From a checkpoint of a small audio captioner.
Model: 13.9M parameters, mfcc input, encoder arch conformer, encoder activation squared_relu, encoder moe expert_choice, encoder num experts 4, decoder norm layernorm.
Training: 5900 steps, batches of 64.
Data: trained on synthesised sound scenes: up to three everyday sounds over a background, 26041 training examples, 14.5 epochs.
Rows from block 5 of the audio encoder of a small audio captioner, named by matrix and row number. Rows with one number belong to one neuron. Each number is 128 + 24 x the weight over its row's rms, rounded and kept within 0 to 255. All counts start at 0. Numbers have three digits each. After the name is the row's rms in percent of the matrix's.
After each neuron's rows are labels from the 100 clips, of 14976, where the neuron reaches its highest value: "lies over" is the class under the peak. Only what is clearly more common there than usual is listed. The data: synthesised sound scenes: up to three everyday sounds over a background.
# fc1: first MLP up (encoder.blocks.5.ff1.fc1.weight, 768x192), inputs 0-95
# fc2: first MLP down (encoder.blocks.5.ff1.fc2.weight, 192x768, transposed), outputs 0-95

fc1.485 121:171129134154136115170145124153111133137173117043103125138111161116115147106141118111150124145143131115115084128120137137157127131133148145153079088149107093144176126138124101159108109161114154129132109141094141146191143122156152155156117120134116133123111136154130137153139127156119097144
fc2.485 118:122147096100123129151137160135100124146152095144082157116158169095153136139147140128157111120136133153105072170134145125170114161090131180125145141113122153112172111105148126159115129157123121101121142123110171132098135139139106105126100117177129142147161096098113135114097159125137136142
lies over: door slam

fc1.354 135:108091168135134158135163141134130092175131167108120119127146164096182134129109123089125098136141090142135147101123106110190103101173103175133118134122134142101159122104146138149148110150123142164148082120124093107119120118058105152126141129173148129117139101161140144153140103130141124126
fc2.354 148:111173144118141104120121138103169147143109104094092164110148100134146123102139137084122134144160159134136118138125132095172147105115124104151126104101097131150103125067145132098137122141072118146148167121131130118143204169131108155115121129117108165103172090160106086163114166139122151140
lies over: water drop

fc1.472 128:108158151132125165134151092114098101137143207145113096110123117157151148152108149103167091131114084131130136111128117108120113111168096165121106137092121120095135115113137129159126068163134092153131096142147084102140151127078141162134128146162151096111118124101133114132167129144138094150
fc2.472 146:106155138164151116138134160092180146147130079118133153086147119129094127132136154080143135136172149142131151125111122114154153132154123132129128148061087140158090132063135116106154115144108144188165124128174095139086179141122119189119149145150124154137130110172144097155142135137147178126
lies over: water drop

fc1.633 130:161135146098119091164118126090122106115112144095137118134123087131093088124144155105183127132127097180150072095171124133131108120125145135128130131097120113114109156136126116146198094110136152176131101103133162143128164154135152154115115128124082122084103117111110094100136137131111098122
fc2.633 154:113111133104115108113134154154087123144103128124137123154100121158161114130114153138133114098133131131140137157112100097117157117119134116091125134152118069140105126107120147108132113160149126115185093160159158159116138118115114142118136133097126132115113139116098136176141142076128138149
lies over: laughter

fc1.679 152:120092151107130150130130097127141124141138147128100129096125119112105126158142153106147067174137115056120166134122087100110111144096109165122150145137143124137138124138116127123127119166114118127171126151098151084126126148094150107125145139181120123106079098179117157142125181104156113118
fc2.679 160:086142158097133135174139131148128127118076122129133184150137166100121161101125171120137096129138121120125123144091145118117154137140116140143134164119103127159092160086068132094126135123102136119122147124098139173143097117134123135149159136142103150137150108138098157147108122141167155150
lies over: coughing

fc1.365 154:137144111135098143098130118118150075147136121131127121117144105143096141117141167127149126153137129137144104108162104130119124108146116146120124143127110151176121124132134142152146166092122170166122126103131139090116100162143166141146172094089131087136111084124115154116102163143158113135
fc2.365 157:111102173159140142108096107155135158154102147118132097090137129157170134107134121126096087131162121114124131142130134116128112165149116104176121100136087119126134105095109111087122182079132084153133142158080133115106118147120113140137134149143102112127134155142131120118138163117132123185
lies over: hammering

fc1.99 155:153130136158161071135131126118144072125135177120129137132112125142095145135114094112106144162137104143141152145117162140078156117112140121118134139094123141125143167126140146134106081108150148119188130132134118099105162141110101171147095068159116122115166076140143109156145109116130119121
fc2.99 173:122111112117110137146098087115129129123108130138138125133149134137165124129138165114123130124140174153098108084088146153163135123115179125099123167163127131075147152157143147142140095155108086112141142118122159154145109169100129121161129093110107112142151075147149098193141159104140149133
lies over: fly buzzing

fc1.648 147:125128119157131127113100116109143085102140184170102159121134107136094165097109131094126169165147111140142137148131073094194121150163155152128126111212094164121164085135088122138171112160129141107117116081116098144132077121122115156129151144133118135142143086152104151127155123137147158086
fc2.648 159:141091113131132141180150088113130105138166166109106169162124135148155092122083129174066142152120103133145174147171115122115130104146082110137098106151130099130104138120116088112117167133086111150145115071064126128099153121113165124130095139127121097102151139135162095126144118099147129136
lies over: laser zap

fc1.86 124:154162123126091138150147144110106122158143129128144114138115111087112130140170117159139129150118125118133099126131106100147144150141102141131133119126070147167167113155093049157131105135116143084177099120127090153123196138106149147127126142154148141123086098108133116123121152121143120117
fc2.86 146:156123119127107155086106092108119135141148126137113116121152136160135103161101139121125133079130052184175148142104123139097085142138132128117129133124080136150102139114108149099088129158112097086140092147121139173139130162072133092124177141165143136161142132118105116133121115081105178120
lies over: sawing

fc1.33 143:151134097157128114137127111121159126132108170113115093109104107115101125130155158127133138160136109066175102124125107137124114109141133174140121170113081132173092145123112142151146150104133100159139104112110116099103100183129148119152180163110151130163146067154122119110092145128120111121
fc2.33 158:135103155126100134138083109167129159203091117081148085092152118147126158104184125141140077107146142119101139155109132116118132136129119090184117133124073109157159141107118129081122166099126105169139183135131134095127119132105116133119128165108097122139183141140119127124153130091102103175
lies over: hammering

fc1.408 150:128123181110127116090192122133117147146100135111087135130120085123115155195108135121154120106113126159110167083129138117123117088103120132110093138146122140157153070116132151155122116161115134117147091138055136153120105141152140084120097141109124086138132118118102106143121141092142129138
fc2.408 150:145107101102096142094142089095144147100128140196137117161119141117121129104141136113110085094142099172130152141151097096101105148104157156137112114148145125154110156036131142114117135158141125147163121136128142113117123161127129147135153127109093123142092119132133156119148145099123181151
lies over: sawing; whoosh

fc1.50 137:131117163143125098141126138111190150118120147120146077138111110118133133092145144113158124136156123113173104088126116080157136080156119167124133165125150138133146127138142127104127131139100134112090122145185120136091109145128144130151119122188123128100181115140126096157109134101150112128
fc2.50 134:166142100107107133137128113112128132062120134130117110119165184156128104116160093144138104125100136106091112145125150095123127167111102127160115145130112126118125139129099132189109125146158112128157131148112141106090128179124159124164165128107103143098122129144090125113114125095106136123
lies over: laughter

fc1.24 130:126150180103117092126146129140134096181148196133096158113093126139133194133115110087158140124132099126134116088131066142150137114135123144137104183104130146103133121119138152122142087123107168161120130136145117116096161127083107143137137157139121119130118115130123139153113137121135143129
fc2.24 152:095115132073169108128137130085144141157080092092131155115145100159157110080147117110131124108152187163130122139097102104127155148128129113139116126093106131127097132042179157125139103141112118144136121140174102137130213147132116167118133130125122123105167127149133096128126151144146162146
lies over: water drop

fc1.534 133:115158137140109110162109149087123163133174167143093133148139122145123156124140125172129117138134125173206137127127114142121145118130140115122090137158119179146160098169114133152138137132134158168124114102121148131139143132118126085155119164146114073159138102153086098119116086140135138104
fc2.534 159:140078135130108078146116135099122135110109134173148091137103120116151102140080150172117180112100148124102133103123070086154119152148133141106163141120147168108146159113099092136096141142128137140121108091093159112153136177170142133110093141117121169124130163146136131124111146083109125162
lies over: barking

fc1.583 155:176120142116156138133111163131083140138139152134134174158123145090145157132181133141144108161125146112134148144143141084091108146112113103160106127139155135111111150149118110126154093145118133108159076130151144106128085117161154115136133106140117133164081098125122106090134122127134119130
fc2.583 160:152134136113134144119108162150122140097178162112104105131168132110215115087163090139122118114134073111167123119126147106095146155139125115123085168110106127147093138133134092119110107120125107146111111132106148115146131123143150108120137085088138087172162166112127160148164102084129121153
lies over: doorbell

fc1.60 162:053131162162136149138147108118130109133144130098109130129111126138113134133165142121172137121098158095132150134138114140088166107131071106132184106137135108089138100109098099148131127142154145152105084145141132172104149126131117154132130131158147144110102112154127159124134109132164179110
fc2.60 170:131085139133113119092106112111138130151111109133133117155115093141108123118192164111135101103127134169145088107142149150144169130107079119140115122113146077121125111159130134102151110109164105170072156117140148100119196146122098110115146121144137149070190110141143117145108092098078099133
lies over: ball bouncing

fc1.663 136:099127134083117114125131162116163086130138143099116137117122150110096142134154148133126146111087113122151129091180113143172125120148118128156130142125134124136152120170130155177096129122106149145149121148103110159117090100133123081125153133098172148117113151121106131105160100112113132159
fc2.663 157:141153120104143099131099112126156179125107108108166123081159113122123124096156097150176081111146152112109116134123154102168097146160108094135131147104098125194115166139115110087098129149117105105141113116112152108078173163142144101103085158126115149117131144165130172083133125123129165111
lies over: crying baby

fc1.716 132:086149137116077075125116148144072206138108056162125117140137126121123149119138139145123063144143109137139126124125101172130117112093131106132117155147190136114112138128127134123080112131164139134133169120161110162092128128093083129148171122130133102085132104166128103154127153129113135123
fc2.716 167:148090098116082095132108148154166163147138124151099085120171133156125199094118072151126106110145162103110157121131089097124103123156109109146108136169116151117147152088104109146087137172130145109154126143124133139109128093118105129110112133139122126134149154141132109105134154097131142118
lies over: explosion

fc1.271 148:130138145131107138151087130152124091097139121155126108148121136127124204115154099087121126126152133158148128159118095163137130085122082142117139131102147112115135140124102137145123110135120107132123104098122124111083063098138112126121182098165141186116156101170129124140102107143155111110
fc2.271 167:098128148118161101109132128100077129135141088098118149159091111144119123116205177124121093097121061095153134112125138149130109140132122125139085098121130119119101121131165143092118128142112123123127138130120156097147181115146110130107110105135146123159175112141124110140116115090137129157
lies over: ball bouncing

fc1.608 159:112134113143120142157098144114130167179128122125117086163177126103107173147121107164126121136124090116109153149121095121160124133150083149159151158076111093160121119154163112127149128129144096120185120172123097119125091174135158129158142171146106144136186139169107102148116177138136136125
fc2.608 157:162164094134149120146106162142112144188130125091132088147133133159128136102178146151113124146129127129134131168108104144123106134119127104167123161116106100158138167155090096132117147129123093147158207083125111142100075164135134131111126160144084105126181143142096143150133137113096123160
lies over: hammering

fc1.488 146:119142136119119134125146125157106098175137110163135110158129135142088105139077165087158163172104131133111141123166097120105106148136130152120169081129155141091121162176112132145163102137102098123164102173089094137113128151135132136155121097137151119159123122086099112138156151107142077127
fc2.488 166:122127130119157126115134118115137131153141125132080125099134128123140111094148091155126120109112120105119121127105142103105152094121143167174109156090115115126100112150151116085116146139101144122116127112175105185120138149140155112090120106126133143104187147128183154137120129102116137165
lies over: fly buzzing

fc1.174 148:126129140106131123096153132122146166121129155128095149121123086111137124132102152147146089129116083146147153131121129077122116113097094151117122124178113107141171106112134149135129111123133116113160130125078137136116138174154096156151139138094150084144071086122123126139105145067166126164
fc2.174 165:123121125087135135112119115116172141135105123172121089154145134097134166125133164107142135103131106155084134149129095131082113137100120110128143113156139127166078145078105141131122122163101086126138101134110162136127114137159135174160159105083131152125112136110125117132128149095125141125
lies over: explosion

fc1.41 150:158115129186104098131138097108172105131131150101120140160145112149125137089136144143129135152102127157137141103120120110149138090103132112183152102114108129125129126183143146070168125127102099133178113110106139142145113129085141104139089137148106119148084133094125135102109125113160124126
fc2.41 155:136131131133146187135093149142167141124141130117107168117123151117107115119139117152189130107154113118145137121131131131125139136136141100130112129145121156118120123132102089129128155162091093113187090099129120141129120131160150109096112127108066127133160139100182125157152134104108148166
lies over: fly buzzing

fc1.158 156:192126115100095100117152135110086099141171144128084118140056116124122131139160140111134083170115151144156118117111105109103125120144176135098113166070115141142185108139121089112128073151185134093132131135146147150089148161130097153163108116112117119123129099119076146178127134153098143108
fc2.158 163:146123098134116111109126126090123142122072159156109104121132155147141086092119097088139113122123096142131126200153126143125120129110134152137142164115119140146107161096121132121098117133124169135157086124100132177104167166094150114112154138121125116206123137116090100159133119118160164118
lies over: explosion

fc1.292 143:117114159112149149142150095129145112136113143138112083174134188123149158105114109146131135153126132122088148108106135147111130146134165095144174100103093172149111120143135120123119125108146183163174112150109170128128083081105122132134136141135164148137139138150120131147110128090149145146
fc2.292 156:182137113162167140160100138122162155141120114140114097131152132141110119133112136113142128115144126116120126158157161082136131156139128136135117136097113095188114129109151103102118161155131086204084074161133173092104124140131109117117120097099148121119116120109104115127101117132189153134
lies over: laser zap

fc1.388 149:122126134165118132128153114139165129132095126126124145098120147123106104136093121147131088127119131127093143125089140150168142091112135125146118134102128135138165130179139128139154106147126168092103070120144156116152131156099106133164154142162130125135135091079126140123072118090110123130
fc2.388 149:111094165116178119156149131103149126125140133146108115108098190129149141096089110119092114116120137118128108149121126152121095162155083125145105121129100123102102102152094113118129102130147142094168139092134195146120122144126137135127092131094107141162129148142120129098119132134160135123
lies over: glass breaking

fc1.233 126:132160093164116145166114113110144110147126096125132132162132128122137138136109089135145118166135093142153128121151166144164152074108112103152130119106105136118113136114108149133163097142103146103129148138092122145119133116096142153126117142085121073124135114089125115163139123104134094158
fc2.233 139:105137128160132136168133110155123147151117106127132143123112162129144150092136141103070134141142150145111119143088140096087111124132122129138141162083119153153149127151131110123099133102120120107136122159124146110140123132110113072138146137089180158134147161128138119114107171088098148097
lies over: door slam

fc1.605 142:131141089101160101145087104111137135115123143114096123154121132104108135146143150135171117096157159151141116100129068116119144111099100121113120155123158179117139116147115135141158090140129128136126082181158122101120131143105119126145132120105081139130129144077106178126148153164136110123
fc2.605 155:128134123096142114184110094128157139107137108138136155141150145137162120097130113130095093129157122127107165124133094153134091145169100080159148122123146115143089135159091149082133132100135090132124107130134117134096122130122155090094130153141116145144124167139143145144128156144170165206
lies over: coughing

fc1.359 156:138113124101132136158148103106106133139116110131132127188121125128115102107107106132156142141166093147119139135124151097113117135131135140103101151101129091139143113092107155157123134112100149138185120122149118123135188098144132133121123124100125107128114129148138140125157132120117094100
fc2.359 167:109083148150140164116149118147127152175116100100125106171128136139183112153147072111119111113121122159133094127102135122143153126104143102123151073131080141128099113106121127117129117115096116178133151110119114099143201160137084129099119135123141124109141097157137099157114164134129168155
lies over: water drop

fc1.69 126:164126142096104122102141164075185136103156158091142078161141134126095196140151146123138141115069137130152122116163116144123114101144137106155126098123130175137151122176126134132143110128148131141137114136122096166156133107166137127141125109107171092141108112133115148161132131099109182112
fc2.69 138:117116102144130109166130147072125164132131088085178137148113113118144154129139125174135087108169106120135136152150152135131116135097143161161117105117088119131114143152129115132146132129137062158128160126132157165134127126122187115111127161152117091121132175105117139099130183095150164123
lies over: meowing

fc1.429 155:112136123172114171136067145134119156137164149151112119129111134162111069182095103122098114152141150122153123124109171109165128102127126120145161129140106141129103130081152131103109136145097130149146165109169148113161190146106139119135135116139109123160128125087113115160138201135123080116
fc2.429 179:114174094134099177103075089154089138110134125131155168098135130154140128124121134115150120124156114150133124155117135116115133093136117108125117172112162163143111152110156151090143121142115125113133187118152146099143191112104161106098095133123134127159157133118143099136132102121083124149
lies over: crying baby

fc1.282 158:129136132111101112156128156123123148162108107085144116114119129129166133163132176121126115174159103149142110160168128133107107146134135095146123090107105117152146178084111139116115100120114135097171103114169149120157119134128113146104140121184139113125129129123125127136161104085160099149
fc2.282 169:129140113135092143159145152122143108105099148134101141137157102121173100155152141078113136131127082149098119131125104141143112099114147092136137107121155121100130145122168114119143121139150127140126070166180106112168165088182121151127133137112132136135132143131128066119165115119123102137
lies over: door slam

fc1.22 162:144146107161151119126126117112143135104153146124137112145092155112108154135171132105108155137171137135162112155098143130108131091169158107107100111122109064173123166157104117102162073121106108148116117151124126117151143094152164104153132141155149105103122137153130094153153131123112099125
fc2.22 165:124097113104138146122129149114126148107125137124084113127155124090090204132143148106107113105143164172128104155139144134109061161146115144099166156111169134113144137123112160124140167146154116166126115117126144141138134147099122130131105088092135126164153139143120118148103103134138104075
lies over: sawing

fc1.57 135:167100142120109140160126124086134135160140104148096104143108180108105143120108126100116129169123141166127175117136115171093098105130140114141142126157114124130092132132136169098132110138177096148151126125164133163125174157112130110175173128095118074103123112137124133133104154107148108111
fc2.57 133:136126115167097112125129152139150111134129118104106128144153145159155124161115104153178144136095141120120122141128105109087140138085142144138154112107116091120125202102095131147089120142150153090096092159168168152117135112129136105151101124120140075122134138114127120112135155121085174126
lies over: explosion

fc1.106 138:130114102148150101119161125130148130110157167132102125157123134122136107176101140117149101124102115117144113162128129102118133071142087170116092139164127097129150126133128137126136122139175128121143124157113154128114159160129132152113164165125150134124098113110085129172122149108147142123
fc2.106 146:145100148131122132134157130129154138137131110157088107163155096146113160126146141105162145143158099165102095127124099121080150146114112163148120138194120093129119133103152142112101127112150099124107105136109135157092136122175103132124145100126132122144128137118087077135135109082187116132
lies over: door slam; explosion

fc1.439 129:144132155163128171166147153133145135142163098124156141109164112116128135124090118146123111104106111082137150144078102141170138098163117133131119114124125097128154180169067132143134116112145126125144123106147143162178107096160085156131144125094156138129121134063118138117091168156136105080
fc2.439 157:095185121102090155139122173128164102104127149148136145095142159127122129128113133131118115096155131187138117137129125149146115168081078126136136132118122111139119142106137119136071147137160195126074133142146117127135115175113113133081115121104088157173141125103153114103115111137142146139
lies over: meowing; crying baby

fc1.313 156:148101186100127159148138151092087115144126135119082129182124114157076114107083129115157166112178138158138098143095155131126148142128126121122092173110108118161134100100136135155109107105125167126169154129112126099144168110143131138115141135094125119090120116180121131147148150166105143133
fc2.313 172:104117122131130141149136140109123137165099066103133125164128112118160126139127111111122109122149156155138104097094129112129168112098127085130126084137086142145112122092176125116124127111106094159123144110130149103138188150154111124081139154092131158107163107158134099134139168114106154152
lies over: water drop

fc1.138 137:124152108162120159115180121137158148126098160168103164140181115114138137108129114092131083110136135152121121142093131146154139107113074131135123096157144156108103143098155170106092116151173185136120090168133119143123156122127138175141133150073160111126143117123095098114149144125139128120
fc2.138 139:126118123086101116103111134098141141089121133124110130171124091120150193093140128117148110146140123135135097136119114084116101145117115139139058122120103123119161151129173124099116121099155109108133141132125114147127167131137172157102186142136133128119134143134136109110096106176156127130
lies over: door slam

fc1.480 142:094151141112163092103122097101138121111118123149145185134153114147101151131154165125136131131129140147174142108200090114119140132121102123129113104131108140158092118150111096097138126163149152209107120106099132160161137092075153170131120144115143122143119127112102115143139098107167115125
fc2.480 161:109147141182085185141118114138133142129138112105079131117105061130157113144117144126138141112121169151122179138108136139164086170099132137110157157158112111156092130072123125117133114123083104120098170111133083104087108126155111120102131152130120162135113135123127128150190144134186115127
lies over: ball bouncing; laser zap

fc1.426 155:121124167129113131161138080117113115185110154099115129156142114110097136130113095187160082110131112130139173160155095117098147110176092148116156111103089127151153143139103139149125131138110113105137166162156142115094123121131141157159125161126081121117143128143107116104128125122154090138
fc2.426 170:156135122139193116162127137152132146167143118090136099121161100124103160094112141141092110142151151124146136146106082127139090115122081115145131154142113093130139144111112107099113119116123140136153167104112123107128093149140116134106120136131066161116192135164141112138118109091105103166
lies over: hammering

fc1.649 144:088119107143157083152118146137113106136101111147163099133099098096142116117105108129153137140141088111114127125173165147135152105170091168142120159115137160129099089109134157186104145128140139135160143143144107116124144163163166123166153132081108108171117129128123081110128131110160130193
fc2.649 164:111132138121163117104112123155121129123139159133101139134159132112158123078148122140123087120157082148152116162139137109100108124167102143140095131116111124131094148091118139133136176089139057127136133134055132110121131151128143108107108107075102117186121185165131124102153106153114117177
lies over: doorbell

fc1.65 143:144122153094131154158143173121112102158152130114086116120122184172080133155092134133151156135137150097148127100098172138104147134125134127117127163154116077094123142145117129159137104134158168100116128118147101110119135115155135150159188134120135114137128124164084160139160143163114125106
fc2.65 171:096142104158117161162111113106094093142103084136129084134112103114147086151142145080104131107120086149128111119092122130130143137121158103116125093127106136150126118088174142114132137111076120143143128141108158095161158099152111122116106146105135171140157153189172119119149155106095120141
lies over: water drop

fc1.63 149:103110120103124123143175146127163121172143173145154074135119120150116159095096111075087131138133156120128122169112114093117141087112131110169144164101146143136102125146118177144160121116109130117124109149136093149153129123139076105141086133121147102105106117117139124126127153120133139138
fc2.63 165:089118079117103143118131134110142130096132159125144135114170125155127093084125138095140143116139153146149164115192110123148098166109120080181131179128109129136078113137112107155128147092138127162133162125152131091168125190137163138098099159123121139124143150141118107117161119108190156140
lies over: laser zap

fc1.736 150:126114113122147096157110113137194112143171125092105129152097124127175126097121108141074127076143142125082133127123131123098119149105101101092092125146122129104159093151082108130137094117109140133124092124147095098136090170193101142129185139131135114122151128128130150095158133102140067114
fc2.736 171:101124142166113099152116145129151149117091131124088096098176150127194117118086117125110085149150174097119140105118110120118114146134099141132117127134133103132109090195143138136126126136115200119080115217157106135127148149152156093122120160123163139182142145141102158097135099175102123125
lies over: glass breaking

fc1.676 166:104139121148163136142160114105136120144152114170141131106088135150142107121106125187120098135116134149176150113139142123114145122091139108107179122134110107131145166155103101135120124111114131121139158152132143104105131087145121111139152131151117125095115118130129144128123093166167121117
fc2.676 172:118163112158159133126132120095123124089146143121156135114176114141134168096067092168119135138122093133138130148146096129172118142115134131153138145157120081096133100116087093074127142098145103105079151118175153169150164144163126133120072180122125137156150119140135140116125160177104132117
lies over: meowing; siren

fc1.189 141:154117153164122119184119124085165118123154116140119110110098143130080157129149112102146062107077149155132120144126152137117135154158107111136129110094106084151174109144115085147141110175114131153128112139117144118133118115140109132114169133125117150161116112154158102139142131144171155106
fc2.189 164:152124154124180128096105122095095129180106124089104118145138108111136144115181128114145103107147098100118103125106098165095161117114087109144093093131117117137135162100134131102133116152139101135095096113100130097114176128157089140104109105117133165110156124138139135126115117107110093111
lies over: ball bouncing

fc1.713 148:143110106135110146164147094119134133132115146148133131144090116157101164121153125131133122147086155134148128161125125157132181105123087130137152123109125147166149115142070154173115082164163110133119113124114168120146133154102094113093135166149111183126111083121118144098133095125127187098
fc2.713 166:174114140155179126119110147103113137115128066127095135146102073173115141151156127114149130145122165140128128148093129156097125166119125138131134134163104125120159111150104097097155107132125102147091131147114131121095138067116105141119098122121133103127178144167159140126126154084118134114
lies over: ball bouncing

fc1.683 147:149129158133094142148120163087118115134118161145078156149148120125123137140143121168089091114119122114104088098106108165097108163131172127129122122125118120121167085154148120165127122152091179147132128097109178177146113137143169150117153152144134113123130098134131132112136063113119130119
fc2.683 133:126115152094138131161109123094129116121121137122131114127089156130124136139092120139105146116151133101119152128123099105106157124190089102182142149154135113120129114084172154101078134128160109140092115127129119106105165141130104145119114134078103181131139131163160115162145098103119134156
lies over: barking

fc1.198 148:140085138145150121169104132111138116083162104121142151163145114123157160139127113169129132158089135080107139113150080146165116067095124149119116129152134128099116128120065143147177122140097126126112140117094142133167148140114162153159160160106175094098147086120148121121170143141116090138
fc2.198 161:117117132148142125111141112136117065107139162110118099124075135153160144153099102135176186142099122131141137108147126123149118083140110197140096103108104131157099130138142135107127139127148147154086102143166173150136114140132146086109079095115113181154150130131131128115093119168128141142
lies over: laser zap

fc1.196 151:116144119139088109129150138136147119172095110122077100120124133113104120135126147129134127138132157125146123110123109134122138085168170129114123141071097134174161129117111110110145149165162124135146104119123137093160088149117145106115163143103140165178132120123137111125107108114144106113
fc2.196 164:131128119109092127124097104180152129157119128093113093101162136134125141088172126145103077108134126142130143116129117104136132108105118075141090126092059109141150138140118149109137150131113121176156157155137120095131109159125114145105135153115134145152163137134146156120151122078101093153
lies over: hammering

fc1.719 158:128119150148140110093190099115138086133160175135124105132155148107102147131120154158171163168123112121152173100130155115128158127136108126168122115133098157108164138123150173096115103106129133160161135135100122113114146127179122059157133133150156137131108113102140140113153143105120132090
fc2.719 166:128167173145136128085097152133157115119121108109148122101170121173125117086169105160188131081126127140129139157098154096130101103151108157175140116124117121132126126081085120116141168162099094108140122123154157159105109113121100109123100168130097135088132126107188117153156137132126152149
lies over: fly buzzing

fc1.733 144:150117161125130139140132152073128138151158119133133091164135153120108091143104138128167150088134182137133099130150091144133130120124156143112110153113175155149132105129109124166143121135114133149170085112093146119154217109099157130125126107094142178111117106150157122142149117123141152125
fc2.733 167:123129120125131131144132155174109118125163142103147158123165110118198120103133124128150143132138099132140145104129144111154163143103121126130134097106097119133126136141154145105118098119088078156151162096135117146144189154103093152064106106108134140136149122164113127139113132128108140137
lies over: water drop

fc1.482 158:167114112105144154170147135134126135118149142079136104139127143112089102116133141121121130139169139166149155130170114129117116129109096073130115122172141113135169108136138125105137115102156141122115119137118138112099115155146161136114135112134121119144119145090117095119155079123102114130
fc2.482 175:117109101076171152115095142089133105120135131127113088116158170114164136124118116105117105141162119140133131164135112132087132145126137144160103185072139108133072152064149084121069160116153128138090141161109097151135112142117113134127173155113103138159177131133161118133132138132139177149
lies over: meowing

fc1.762 145:114147107131132081141165123105110161174126119152140110107113114107104162148140099126107083143131116112135144138126081172122119120181142119120105118137208130120117144161109122130108130120182118151128097124146151169138123139105105115168119126133177138078156106153121088160119132119119146082
fc2.762 173:145067121140114115126105187175138159149134111157100130105139173149117165098139096138140122122109142127125117144128108116119112136147091126160095113125131119136143170089107114124106134174132139130150160150136176176118149121128127112131101098109102139090133149105146124106111170085119191105
lies over: explosion

fc1.303 127:133151137172128136168099125183152187202126147098157097133171159097152147140109152110149151129143119102110124142119107112121105123113123132119148152094155085169115157174162095162117141141132110103165106156127138098148110119107176143119116150135125130115164128121065120170093135105136087154
fc2.303 138:125123164097120125127145113176086121154128148143128091117138113133135127087139132156112080152139125127086145135124091133149112139149125121185110149124143152162075159134104108122113085152113148136121163087109116095121104137150117079079104077124105165158123118149101128124118123178098098129
lies over: hammering; laser zap

fc1.445 137:169093091075133153134150145093156156147113131081125113128142146171097107116148141171175141153174145159145123138163106167157172094088150150117161103128170097101136141144124121152132133099104138078148125156119165114124140151126131104160108111133076102087106081101098127127109124143144120119
fc2.445 156:115114126124144152058103126098069130072106144163098154108148128103137187120119126111149154148131153136133100127081098139121104170118105094118152178129127158121097155089112133123137143145154131105093083070159148105158148095134129150116092142136122130151140096126095120140104162155146126102
lies over: laughter

fc1.667 153:090142148137149159115079114080163147152157173156115092152141070157093092155141113114118100137138164115164114150105164128119141079107138130171140122137120172169094128102139133138129155132124145149129152118139166152158184120142142094116159140150147106158113122115153110153111174142151098134
fc2.667 168:110140069112077171107107105134075113135157111155132196127138126131156147148118137145121149107140124156117114143105141122088144098111112135121117154157161133130107114128142174102094121141103115148155157167166151101159171139083148120122111146124134112145121133127144135135148123124123103159
lies over: crying baby